From a checkpoint of a small encoder-decoder image transcriber: 48-pixel images, encoder activation gelu_tanh.
Rows from block 2 of the text decoder of a small encoder-decoder image transcriber, named by matrix and row number. Rows with one number belong to one neuron. Each number is 500 + 40 x the weight over its row's rms, rounded and kept within 0 to 999. All counts start at 0. Numbers have three digits each.
After each neuron's rows are labels from the 100 texts, of 14976, where the neuron reaches its highest value: "tokens" is the input token at the peak. Only what is clearly more common there than usual is listed. The data: numbers of one to four digits printed on busy colour backdrops. In brackets: how many of the 100.
# fc1: MLP up (decoder.blocks.2.mlp.fc1.weight, 1152x192), inputs 0-95
# fc2: MLP down (decoder.blocks.2.mlp.fc2.weight, 192x1152, transposed), outputs 0-95

fc1.629:493487556462535464457482503502481491483540498451452476436588492450487448465498571509554512488462457434529468559500518478453508547468525451516446453466548519443532539454501514462475577472466451489530492473567475506480479470436445502431593446525486538549481466496453551505466508481521521500
fc2.629:458511528563504517480505473538483600533512477477568525447527508477541491512563499560571551458488521461459510514578529474511426539459468538559536471511501474505581495528453435450503518585509460515503527553517540573434485525489500439514519492529503495512539549527466492451474449462542502474
tokens: "5" (54); "6" (18); "9" (17)

fc1.85:518464529555515504435487482537461456490520476485567539493551531559455428417535552469497518503506531506517512585550482512442588533542512460522503521462471507477488525447562478515451559429448512507523441476569479528563498558513510593427563458505446479510539508460460483533481505507517527543
fc2.85:471475523489470525554513448527438520517541510473449441505466497517505482483486443455509535515490412549501490456491474471510578491473464470486447550539521500591507533472505482450491541485511485501429456527510479531561505450478510550504538538461485599426556479447491503517568578530519550479
tokens: "7" (15); "1" (14); "9" (13)

fc1.260:527516457559537430440464406492468523494524580524551513452481493470548422420510577537432444471458478469548572569517563480502492428466469440454539534492469489527567448538551554497476491459546541495479451539558442438457498510549545510456471519484474426468451451491551548463468495447531469525
fc2.260:543512464540483537481553504574532555521550471438536484544486538447497525533417408481467517481540505548473463416456466532495517522460435546539530485469514473593433519458493485554584549526436507490495501530447518505526422554537511472514484505452477528484519529518491481535532549465517501557
tokens: "9" (51); "8" (36)

fc1.625:504567541541535533539560427435485518510437508500478449568547494496456433517483504509570475484496481447456539486518476504504568520549510477491471523474459462551430513548485574533533451498487551492484501561456562518533544492446487549553461503477486497548537503464474496476486448434577610487
fc2.625:450443489475479505490541515485451480539555476517493477520548563472507513555524531430509539509428466684544540470529508509504473445494472495465499406472520524624491510559496501489497537531501545490548405444462551460508517540459472447502471513494443523536472531516478546515546474467490455490
tokens: "6" (41); "9" (20); "5" (12)

fc1.279:513562496509491444514574534449542476442455503438569491547529476561491445419490475466562499512454465400571449562468542460562513477530491536509498521415505521509485495529470560536535528477548550472480505498505548432545538505459460502576506474528513510588488532510471566471485515495489505457
fc2.279:556516422521569538487556488494513480525502534454464515469496526540532492551541432547513532583543483523461503543483572491542413560489548472517541483551526476526518516485620493460558455564494412455518511519512506490533495528531506455456528500498485498542478499526487449477496436510484482525
tokens: "9" (45); "0" (35)

fc1.764:452486537519452547460487458511460455546547585450500519516495486515478422502482451556540480463499550497536504594539474486549496503526492459517578558528481570507505502448463514483545471501558573479484544443555469467439496541521513504545494456578558482559475475538543510500493500468575475555
fc2.764:490429490484492485480514466510535531447459518533508569485572418502495507513551494582459558498464496515500519538492520520514490474500445452553516452543519464476448522465459462425481494486455476496460440484468480501504489499507548397543417499453489562532504588488539464495411506490483421459
tokens: "7" (48); "<end>" (45)

fc1.80:541494531464497471520450496546487493485503467530556538428550481457492556478405509527482525409446519503488508479546510516500523477573495542541526505470462482465582537452416612531481534485506563479505450494493470485427399503507466580418549527540564550483482442481607496522499512427554514531
fc2.80:494484461509520513534525443474503466547470453425468471455544477607511547458527490570542523458532533475463458568562502529471508470367587537546472540471481613471503561554527467427529472500450462482445489551530483479505489483474507504487481458541471550482507455493488434536481483568498570457
tokens: "8" (25); "0" (17); "6" (16); "9" (15)

fc1.160:487478509525544579452465451512466420470511549450501471508438485477517525517488541462544439496483569472524558540505467499543567510509475525456546478544537465542481442479534563505470533503505553484568436427564543481449540543476481557581510529499512494550540536443487455484461509520494590560
fc2.160:496384471448561504436495574528498502534446540484527537540581548533511453473513513431488568586489556554514515516543547485555512483485510462531520435574484491487523534484482555480492516497505519505415509466537499519483589526468460452502490453562507555608485443528431511545458486481508502460
tokens: "1" (100)

fc1.93:555529478462468467433423506408491449477503528557553454494544506538554459522466576446447447434511478499533486482549534516485495457478517523495517451528500424452463538464474516442508468381539488508469519467465573499491473455438493556532464464527489453533457450491509477509474527530590525525
fc2.93:521431510473501466512495419526547513546511498445564577540552495460521519491444514486444522451485535539532476493465471521612527502490451566542568426488486543477537544476502521531527536509550459495492487557468401468461525549484503524557530523487503500479490564568453452525433514475429497502
tokens: "<end>" (100)

fc1.390:542509570549555508539514448446502458493468565480478485516536533542534561488553617481451546519571519496494456484457462512474435486448495463499428486486535521478431613556506419507563540448415536544512518523480583535496583531533493542472510569537454495471486590497469442452535476476551524544
fc2.390:532451527456519539506527544472459456519461507483500580583472434439501519565530456464521549520480516597535543551481534503469475578519527484526461457574479519501453525550488460549489527489540489471488551465447469499515542545448489474494498540427466438539508529480492569473484438514446500523
tokens: "5" (24)

fc1.123:543489518425524512531533475451544478452502485579464464528499512539457527450562543486527509485449439462514562525453552526542483441535521477501441452535474492477529512499446528538550529485536559445524488525515493541539519565496554527461447469499452540563451460478517470524424452456508529570
fc2.123:474492476492472452513503492521463533474552430477496530577588468435486530491476493526476578507510518534533474521541502538543479572440436586498495537512578464529493488537524506565441510522501523478495488441453479489515509481434458432500521584432545525505426501476431448463457506503529453440
tokens: "<end>" (80)

fc1.79:424457464560471536540569509453522503389517552487586515447607485508534539506493526480514565499494526513547563504477510546469514506473453541451509492499544507493477461518483472440476533517457467546512475437523510480530492545438529479449582515580520540545451501491458534544481520478470502493
fc2.79:453549468547508502447535539561474492513541433474432463494481504514514553551479522607468474490486476664442457479511463465457514565482445487551505542544497560494504455520458417484463506589475517490446465474465510525516473512536536449564468533428474516432473505505558430430580572523443510471
tokens: "6" (38); "8" (33); "9" (12); "0" (12)

fc1.315:478492565438466510441461481471549451419535538476453481552561550518440419425557520428466519484483490504520470514503480423498521529512501476456458483530469456511494530564533568470494532399490541512578518508540522488534521561521516544468448427523466424570461522502545538478502503477476534504
fc2.315:564472485548578523516516531480496449462526612518473467512439570523500423504587488451542555509480485545479490480516522373504501489523517514504499480492498496477541500467548550513554488505505494480515566512525485526515529447480463481494468496477495578561512518516518580456522456474472529557
tokens: "4" (26); "7" (18)

fc1.680:547552552532490543474499448509508518467454520571531514523537491552487448458529478464481441490441529427551536593427475507515451519467483524520534431506495475489489540543468457465473469464420544466546553543479427433534521520467499576455567544494568536547507558429467471475505452453460520551
fc2.680:528519537467471524447508568576439480543539523500494543554499503465492523552511491446449468511488443527510488474474583542549503472416526485498513466463583496558485544535505505448525481577521549572505534508462464577517548474523445467457495515468451556527503555451505498492554452473518440605
tokens: "6" (40); "9" (37)

fc1.425:530517497521497493483446550507490492529501482461563555461511449468536559472409516528527519432528505476487479546525530553424550407444580449548490488488475465522531462475520512504484541492472539445433455479501519521452453483445437542464545465455596585468508501439506451511490443543443578506
fc2.425:499515527520453561514532584478393506502520469430450561567494503565509417511538479475536469520518490479488480511460529504456487560465497478510510499510441589478486511497556459496553477497511480504465504490479608480405551490454500440518442499463474493532494538511474533426550507577459549543
tokens: "6" (22); "4" (16)

fc1.286:481441505489540546530549440491519415423508530456453527553478564489553411536513564503524543487542470482536476543454519491515568485444480492524482486499497546538463539557465460574503449404510502487554536500507528434464578569553473481493550497552449502555575454491462498567552512438550583529
fc2.286:467504520534484481411499585552442537493471442477511511511554553452453516505520507519547526500464467548443510482523496477534502494543458496503402538446492526507528518496504488544554475517484478506481464445510434487461517519436519522507507515572542552508570471480494470403526562455518450468
tokens: "3" (25); "9" (25)

fc1.290:515507514551451587494517499468546476506425529495503463494439490573524469489518502496543498566469523506503484528501494485434531529414475515516494512455451548559516484448522514518487567478552545534544490488488555491515511446532524498553534461475517489472484430491506548531520464567520502478
fc2.290:459541525465554407533516486500482520554543461544463589502479543502495483533441535500463577498446404540418457432481481451542557497585479408465461517461494468500526438469422501551555468558510498521455535476537528586493566483565473548496458577465519487507477481505538508516521560488459507487
tokens: "7" (24)

fc1.295:523484458514494505537523422475548520534518567546467554442513525458473471466530514437485526520490475504510532564529553507544473452553473450559486457517469469510474568479451502549552470437493467494539504447494448445517461494514505542461485553542544486519488485449444478443555498487472583431
fc2.295:462442522511479461442490504588478520515532469549555530565532488473464534538454442469550514470455489481497543408476493445529525462542426395460548535509552525500479421519455604533534564545491552488546527477450458496476531516480525522511435454536509507463545520546497483531541464423503471483
tokens: "0" (24); "9" (19)

fc1.193:464458502543532505499510517435555409518560505517469496477521522479465466406507489500551482537515460486486495498495593443463591518517444453448553544487551531445464486486530483527446497383459541538560437437477547439457534540437464531567481456526498535534443525540451481522512488506511559515
fc2.193:439578522485587493476564487499462559584559446588430473520443512541482522528457501549548526457502447563452496438517485518530513489509506504491467449572485487488576471422504534424515540518482532471465578495477469482479449453564409504507511533523448487447549471452581495564451522492462519537
tokens: "7" (75); "1" (25)

fc1.102:495435448541477516488519483414541477460507484516421472554602504540512481417512461521570438489482495512533528512478480571475477533446514533431481523518537538428507539486549495455434450483513516501525429479523513429519505491556524510499564592488527480507479537526508528576535546546476511438
fc2.102:527482518537588536463442453485604498528470536534473465455433577516515415501516477481537526538465550563481493470476493448479505507530433565554462512415468492525506509439518571486580515456509505541551536479546486475509442521579548501499502503575490482508476433489545558510550490482541514489
tokens: "5" (21); "9" (19)

fc1.543:578505536435514471451502427500552456475545550511499555494490443454549491426458517541531471541512472439486444492493509482473509499597501549518405447503556503422537486429536567512478501485421530481494549517504499502538576513502569470447487519469519523466449438490590510505552440535522568531
fc2.543:510484497456459519549526546555504518545528430530509519524495453507441538544449440569493442455425463651417500437491459533496476495510516485562492512488470463586484453512534442503411487599526491541464540494577481525493483568492496514463495452490488552469490558451436475583519543505495518501
tokens: "1" (94)

fc1.10:420520539480557521532472441525468489489474482439597499548510537494446437504518484545524527488453477443501499529543522547448513443447499524428532467417448548442473559534558441502447500399439486525527496487546567495466465510456523575509444557553468456522543482519471479526567524437572476488
fc2.10:547459531537498470456517476494455474447541424537472425486565538564430502491595549559484532457502528488469482503536495503507439476486539526554500531544558461486515553485487485490453485518440501529510516513504533527454489437445515466495500462542506526586538526470476444449512443473535457522
tokens: "6" (35); "9" (35); "8" (15); "0" (15)

fc1.632:524444448549494483445456460506534453502556511473564574480514531532482518495446558457490489453453476510538458485521507473533509488542450439513457537499470494549536458524466566513458474504489543550539558490564493548451483561495433589520443497485558491469508463477568514515522446457518578515
fc2.632:483494462515470517496527530546548496546492478468481433444500490481522530509536492568507499504517455497427479479511519390529496483528499492556496521427452493535503510453466418548485451477523475508457424535547561551442537465490594538499549536470533524507475439490542550496477495509547473524
tokens: "3" (12)

fc1.759:495561510492495547496514483489498538420479526545473520551418576530534418460586536534496509560524463493553539540448506529475556543488455494490477570507525501524532452509446486482489516459502478546508531446447518488539523497503470523472475487520476414435536485562489573479589441497474529492
fc2.759:505537447510389498450500591521452447492484531496506474566497474424565545489482528496410471517524446505508465428447544537557526530489459524492573516441543489535490517552487498506527472495491535479512438469459526571483453520500551476527460505433515543493454474502534560485540477517517497481
tokens: "3" (40); "7" (21); "9" (19)

fc1.47:541518474478512518475497429490562458500533515480487499517575464482486493492524476463496485486432519516443552509465545498446499487461557523441506497439487550474396545533544500509468503502541551500582513512555530457553566476420471532492433436467504498516535479487480523546441503534517512517
fc2.47:493552522468498480534470484500429458532507515490505490602515540501500488487496570477521459566424441538458532481527499545507529548526499444529452482566509452475547527464515512488516520482522499544425535415433493513481521590532417503512488533566593508497492521494526501521551478433505512511
tokens: "4" (21); "1" (18)

fc1.569:573599434580557526528499489508526504542481548571484505458536491508453488465479587504450488577560482523492511471505474513507552462468492612502498462444527457478472517467479494466491516464510568497460503455580463485467458526540520545485461449490485527579464464552502546527429461507509505496
fc2.569:516512507523459489456539445462475524512465448458487448484480518516527435524524509547476527486560491560510430493464564420556506511483489545526525477440551519455499552545481482526530471491486533561526504511486527519390472485561554485502482493491480509443509463517514486439520494563473542523
tokens: "6" (22); "4" (15); "9" (13)

fc1.117:407500519460574525528441514532530509492514539582475518439506487539486491505413476533511532477539434471555429534435477462477491431556468450495514541506516504476559392466425558546560479550500471537440534555473508552493446482557456514606464520519556493526510539539599443493540433519488493475
fc2.117:573457429539516474440536454473527463539471502513454524456488462540506559486494536572455549492539509475423425481520548445443567441444532531501536510463498513508501544499497452487483450469502523543467422552543514547448545473531593531442487503473468517503466467498446501496524474541541548503
tokens: "3" (25); "1" (21); "5" (15); "2" (13)

fc1.81:484516509459529532451527484502433401506510490460556480551522479467473434401509598499472490509474490500505497530490477491488548462461526502466458537450505551455500540557494492488421463408494475513475474515486584535578505521458476491520541529561539447557509449535434540543502479456584539559
fc2.81:540461481485516481434495548507466521558506505533487486514539457433425570464471499539417509538526467552491448509515511498505521416524494493539526538522390430470462478540494483444483517514527474496437514492517485554454505485569491526508502565427485586496471485488508491524393497508480459514
tokens: "1" (79); "7" (12)

fc1.507:525472521531535468452526495478450483457438499520457513487513534478445527488508563510445532503538508452505442462461567461526504536449451445441541469412483532488496481544422491500445439509560520516489469427513517480453576475548529605546488483513539548557517538519452525487438479455557478488
fc2.507:415547523457451486497494514496452503494543502544481495596519517499549451510475524488483492548510477564564449498466470578544561491483502472420537464515591458458510518455484522457470493464525476546483541470465484543537582504522412466435421470524561491502442573495525504486491501513561535476
tokens: "8" (21); "9" (16); "0" (12)

fc1.45:495519503449458476522496467556497498487531526511505446470505436456448510485455510529459505499502474488495537519525460526538531479460404496417500575524432444458425485512454501449494468503540405559553551429514531520607543510470526540464519441522462514475462543461499551504428493481439514508
fc2.45:475457529494466489497522478532480573492566479549570517520518528545452514539498511526559488510536516575548487507522541457442483523459459430483469497507436489490392417512455459516458541542508472501428534471463544462554529579479431480523445530449549544456578593552501506441446468535491488485
tokens: "1" (15)

fc1.294:488512523555580453532480492430508530498457481477515572429582514463538465491568506558476487470539484483505451544518487488518478434457469547477427481481437483501532500507458526498514478496525500465458442483497481504492479482454498579488611470551514452533497518441492476512513510436564577501
fc2.294:500491435465543537518528539466474475566509552470491539524525417488578532542488500439413506493512467470461508560554558513481486466486522479518527481536536550512557552493585415472528521521430523479483558570508505458464538491436559468509485483493562482499493554529442419474513508574523435526
tokens: "9" (94)

fc1.419:562497525468502494488508470454500439490516482531509553470550522464499460402511485512530459434500480474551494561415447500474510535502497486509457472439508464439491563558483476480509479467451480460543446537596549500427472446502524589475602546581461528492464500455515481541527482434546532530
fc2.419:458458524459449498525541472626516546445533507441485486471560549480472434543509477475503529459447529613501520425483475492505536540494521476529537489537513474535523469433489530489478483525500483510537519510516503465493534569423490452530406518521534546476509576472474507524442550489485449532
tokens: "3" (19); "1" (17)

fc1.689:504583449521465499433512486436515486527549486565479499496528435453493516466559490534458528480477527516478477521572540499448524422447595432509546517469547496488429473511471491429397519477530571493436442534439459587452528484504473521525480467469473588446532469540519483443527438502511544479
fc2.689:503521490454511460481500484541502509478499484424515557531488425567493447553476424519512479464485435746485421440492548552529517515528453484532511505522467464517600526493470480510505506607519483526435500515473503539473481540443522487505462512389489567541503489460487528520459546540490469483
tokens: "9" (50); "5" (20); "6" (18)

fc1.730:533487489565502543522511427406580532450415540418555550465526456577437474468515495493474515516542574517490558513539482499435513560490484492489469500567441550489514452501543493475556514518489441494526489481485470425578438572444476504469506495544500454600474470530459492470484460561524494459
fc2.730:518513475533535487530476496463543580551497474557408487505424525570495529511504455532483502472469443595456511440467461481512457520509438517510438529457491497529534521459453513526548524471562550448498459448511517514472441483556527540445550486530524504417479432458534559537600490527502501445
tokens: "2" (22); "5" (13); "7" (12)

fc1.688:510453533472511458456444494493525523437504488487520538582425567507529474526539557503533434515453550500450513533485503513513546511525527406535485491486490495469470474460426479493570486474579483511513587496456464494483509592515508585478476482517536415464544444512494582462507495443571560498
fc2.688:505545467535442489597429505524515549537463523506478445517484529519554523522500459494479513522465479511458537422478460513546489520412448557477469500487441517597535548483519554551604571536512557390485486489477493528526449494463546548492537474476457478522499452500586597566504486496496478524
tokens: "3" (12); "2" (11)

fc1.607:510534508450426528532455469539525499442547522548501516552492514498516446426479498489528546550542474498560562493483466528468588444505430571471426543563494415431465453516457514508468571474563588565489548521524434539485480451543464559501520525586534548452470475520518488517493477527476459553
fc2.607:504511507512438495486458555519483477468494539481507551568450499486511503516547583505462486526563469513536510470417531505486448591463466497477482505439479554510473561532457490535530466467489548471507518435406536527488508557473504498521486527490482462506484514528489545444514474516433453546
tokens: "6" (29); "9" (28); "8" (24)

fc1.731:468498484506497571540534522499536489434585490425490517523547455491539445487547453439526500534556501452457524510467551510519526487516488451472491452556571503480515541508554474495578483528455476534497494528483497522565508543461498466496505506509433525555535539531454468479549377509497454524
fc2.731:470486507448436509514575446562482544458524503515493517502541479487484492471531505527462473412488539458494526525489479522455477482485553590579559485502518593520524498518501569514473586512483529479510509552446428515466418478358467501528511415545502515457501529503463417513485470513506547531
tokens: "6" (25); "8" (24); "9" (22)

fc1.497:492505481526522574543494461503497502488513511553492544514518530597490437447575530502516484449533479435508488498468508484511528491505526438421445467459539487442509534499520539506509484521483530553552489546520518518531554493568478598505554541452504476462506435540538481546504471569541541528
fc2.497:499484488530586504424558465537494509501436487508463558528522465574432501567509535507477560469589507516513431496526529396568553458491523534510561442463558517433582543485507472495517481522488476529472445521462473492403553448511566497467456556472447501527519506500496461449481491546560526517
tokens: "<end>" (83)

fc1.317:471470461488485532449517478525470525505550562552451444598458510556477472433513584499478530455429561484536476549459579463463494505452463491514488477530525479506453532476491525490467530417525560484473541471569543471540526482477544582479543445511463447559490508518438519476485486473573586534
fc2.317:438524457460487471503546526477541552538543521451535406543445465559516506557413509537472530528466477563508506550528456486497530510538555569477475487545479411508505525511541471431465587549457523508419500517478462486487545550495494441516576543483491496509497527455529456464475550519432456441
tokens: "<end>" (94)

fc1.168:452545518449462470472579479501530494555595522447541531476457437501466533483495506511468409507500458465454511496544509584531481565510512457503578453579466533505498456488463474484483507531560436454515570494440490502580490507438525502504520481503489368509497524467506508526524562590470495492
fc2.168:546478461521560584553545494448538537514523504476565587491504498503540502502457457512535502508553515503550508513500429469436469463436524509430383504503478539482420534521468502562545500501462509478487503448465498423547449519513480474498502516532483466485481516539545472440492431557461511495
tokens: "2" (17)

fc1.182:557457531450538439487547440469534492550570565541492466549542580472436438508549557521468496495554530413579497540477492551541570428473525433493528479516485456452480534428477498461532469504470454514512439447458528553542545443481555472547500501472486465493474466458539532530523545426568457549
fc2.182:552443425495527504545495549457453548521480439503523493539534539453507539631506427545512515485502493499458497536521498476447512468445530534478468458514456491520453590498572556499505447528502508562512534543500499441521563544482489436425488449472432480466511523458452514449473528452487469546
tokens: "0" (41); "6" (23); "9" (21); "8" (15)

fc1.76:438449565473549468444537471450508474525473512547485480530471540524454509409473496492502496540483534446528509523536537485466520518465451489463431529457445441442439496551497557440519515481445512531527450451500546524553536483426519536485502569539486516467472508520512546564431496481563559503
fc2.76:465507487549495505556525529528522504472537553426504448523497523500604438570521526464510535522494502552546575534490470553444457501499436496488509436509493525544510547493550518471514506512443500553572446518463537531545495541462469386490500505493470527522567494523530497460546516512477464543
tokens: "9" (48); "6" (29); "8" (15)

fc1.567:543432540494571563541533432500495493459550506502472466456466503492513447469590518470500436498514520457516476538550555480537557508512528504478518460455466533536542475480494466526440458487516574513576494524565540522505495475408502502552525506545522512487477515523456572566576546485545482530
fc2.567:503499546533498485496512530522544475509517511521524503498503513500443499527405502529553508551547530681522545478509537542459443525467468505459458440530490515508476487571488531511529466522446507497599515508530483421614423573551474485446477487503461427505473497492522488515463484539463547457
tokens: "7" (46)

fc1.326:507582522444465552531493553449549445516527589494472572494492517535558472465442555444519551524477516461495467490470541540480456439543565450481533499510568446544565504493568451550519560482508543518544497515516463496459552565471489543540515463575530537523435553522533520554526415528531559486
fc2.326:499525498516433515530497479515482551566517446522482469505546516499517511582518489541490563469577449482486494480516458493555501524546460485486500544522517518424516532456483486502547516517499496436506493513482494535449521488472497530471473536517479462510522527552468415426454511515437546552
tokens: "1" (58); "7" (23)

fc1.642:481521528491438530565430535527475527456513518538547531565486496480541453443537535418542522522399514495518580523547503555497577445547510480479482566490499480533532461521498460458484528511546440503532538500435513492499538535400459540538477487467524540507510548448522527486516485501592497528
fc2.642:487435547456509498477547508505485461493448554505515469459524510553554541531550485497538552502514454616473492463564565504560494531515507478485567446461554551474579572444495471502484396503522394484493434539570547488440511486533519490476547528474523496520496459435488533496460593474550553518
tokens: "6" (18)